A small multi-label image tagger, trained from scratch.
Training: 10800 steps, batches of 256.
Data: trained on procedural textures in two colours, tilted and lit, 48750 training examples, 56.7 epochs.
Rows from block 9 of a small multi-label image tagger, named by matrix and row number. Rows with one number belong to one channel. Each number is 128 + 32 x the weight over its row's rms, rounded and kept within 0 to 255. All counts start at 0. Numbers have three digits each.
Before each channel's rows are labels from the 100 images, of 14848, where the channel reaches its highest value: "patch colour" is the nearest of a few named colours to the mean colour under the peak. Only what is clearly more common there than usual is listed. The data: procedural textures in two colours, tilted and lit. In brackets: how many of the 100.
# convs0: first 3x3 conv (model.blocks.9.convs.0.weight, 96x96x3x3, each kernel summed), inputs 0-95
# convs1: second 3x3 conv (model.blocks.9.convs.1.weight, 96x96x3x3, transposed, each kernel summed), outputs 0-95

patch colour: purple (25)
convs0.91:149091147149134138146156101137128093113095170131093094098086129147153117184061142141127112113151109129123133122098097113073122115124097142112158084122153087106201151118128195120203076129081082140136091155070077146114091133155101133173109128195130154136182215121156123107164118098155113067
convs1.91:089095131128063121133099115123133137138145173111105063093089115153133141163157122171126129118162155105091134148117182099174118083131127140160119138067137173116124150185105151196079107120150150103154104131077107078147183078114145130076129157217157084096168210111139098160161126140130106153

patch colour: grey (52)
convs0.44:222160138153156172147184104123072067150069083151134137091135133159100110162124193167020110123153101102118139143109142147152098165064091115141123176148161145100128105088112099101056107120122096129118157159142118096166115113111156095149128108141114123110159121130120147161121071129135090163
convs1.44:121178105142108127094142143116108131095150155080063058121101144133136095125132189106132100105212139074162082170111076139180115117130110060103147132134121099124109151157164104097146140174127066150144180082124122140105145167169118066109135114149115148112037111115100135106115099072090128145

patch colour: black (50)
convs0.46:100104128121140172066097118105142104135109103143111108155097232110109147114123000138133107105189118090154190143105099098079166151105100103212100163164132108152153126119098129128117122121132126129092122120117112137173161150156158118112064111100095149135139111131138125102100134094066139134
convs1.46:149122140181142181111100104188099151114168132127115125125151135113104107137153026131169255104020128212184159133110145116135113124172129160061094140156117107096127123128135112116140134133144137120138100159150120119143139140141105142140130113142110155142131071140136116100153146159169131142

patch colour: green (56)
convs0.50:126193198124142145127118195078105190128058133145138128122175100103119133113144118123151102164170187120126164171101153097151155044142106147152172134135131130151125116101116169100133168080141136139161146197105104120080130114073120103154147158109129080169120147111091120123121098154092038157
convs1.50:188124137071089149075117106076104083183177194142183177140123148109093122197128165118168130187145130118109120125098109159166163091119124158160113093123128151152102090124142131115155173132080140161135133162132108166156141085186073170105110133129209124187155137147121169103106128141121135173

patch colour: brown (56)
convs0.64:095161122125159153194126086134142204158107099178163113120112133144166126118093113172148167143126169123131139138179119168147147192143141138159097148120068110155118166173120160203093135206091162141150101119041097133141099075054125146118123146101120156142066137131120134082105133110129112150
convs1.64:101079129069073092146112132082123046133148160106091161136184152136160106091134156109123138106138182118121142090139139166108126134181155135119141123130146058086089123085072090173168125115084152107135120096164180114135095130196135135159142137090083116146112113158041145108180141135121107184

patch colour: blue (26)
convs0.38:154098153176114115153149100149111147109127130093166147132107150126137120096178077107049177145136101075183134159120087141140169076114136173135150090094163148138164098163155068163066159146116179132094126128070134113195091154043128154133099120169193122121131130159145131117090109106104107088
convs1.38:062132150101114080173130125156155162067141103095145113118116126155158127135100146136120074072059109148106049159107158149142100070100084143135108152123102120154089170115158166137148111040125105087143110201146067107148105145184110140148183160178108174131155122172111122103150131121124122123

patch colour: purple (28)
convs0.93:138115108114131121118111087162137104081143068149133224148138119223140169132074122108163129148109148154140125100131091145067062104128122166102099098094119087077126123192139133132128104108127090162143111132154144145176107137113166076117139152189132131137148139070158102087149089097145069066
convs1.93:077141167138124083186115145147139131096167127100135088137128123126094164117126076101127125102177128109105122104084125158105152147156110135086117116176128102090210089121092138118149191156192125180132107109173154155181091154150181120118141139064151208162058084132124119082130131182145142156

patch colour: purple (29)
convs0.43:188109161164125152145157208143126082132133109170091119076153112106089079140142166170090081164130134151159151157123121121114148174117108140143138122165103115139117144101115095132144167130123142159112136195118123100226142117180023156149104107065114123125110112145142136120094071089129099186
convs1.43:053215152110172089096126154131104144097115092102126117123145081108149126101169160172128127207109184002169128139108162145149122144097132116143139116130078091116093112124122113159129076102097077095130097107137093131138065118097167131098111105161088134128167104176136129144161131129127129136

patch colour: brown (53)
convs0.48:113129168122118164093141112137145061039193059153102099159097159140107090088118181130143184144125131100106143104126082150095139141095156091191134100169122130116113118152162101145182107110147140135094113156175120097142053144171143188143071060130119166134080149121109092105134151139152129142
convs1.48:218126110160164129046120163135101221107108101141157168111166126101146097166132152084107138110114098132150091098098169137200150127141175057178160160122150160092163166126109189112160112128136115127145112110170089143123111143131139131155103094142112167133061160075122136086100117139155108116

patch colour: grey (86)
convs0.20:144144146068113155086096115124151157118103146168174126099126132103171123119132213168104113095129099069119149143095095127155170158099120093134133180133174120117090138084176103067102138132095126129109119145113079164155137098117199105126157155074136051120144100098137120158109100108018141150
convs1.20:178127086131087121100198160146107131167153155136086103068156161163106105136114194102085142053179098194110161173158150116106137126108124124158098095110162112115164103155151107110106112142162106091141181115169157162144122163113106099142131120107140146093105093107102112199173099105209140088

patch colour: yellow (25)
convs0.41:203147120104136127135151158136125128149132051085064144129145096122108122133119187124060119200079102138079130079134103124141190151106113105101133134132171184106117124145151122118132047123102103150097121162121140093106135100088118178143203074133111111141159137132194086113133187107099131162
convs1.41:113145133156106136099130086145116130115155113150120132153122112177159116122102116176148101000186124109089114076104124131131122128127136179102116117198182089143129079128137082133160139133139118138128145145184116143092141118128088125097117103151081168104067118119094110104133119123231093136

patch colour: brown (69)
convs0.58:082120127136149154176136116165120255075066092104100118139141123096127099085141141141133123145110141133126109113106101102116169096119134110119107137146132147117106102096110100107126138108109135128115125117106102123148132141124141153133137241129146133121125121118131119116126119130111126109
convs1.58:075186101056071135224141034177165000085119132120116113126118139100136113133117105135139137110151147128133123115144116120130132132117126143125120127131141148135140133130127133119109117126133113121128113110114116125116119121116129144099105085129117130101132140131148145138134131129131138138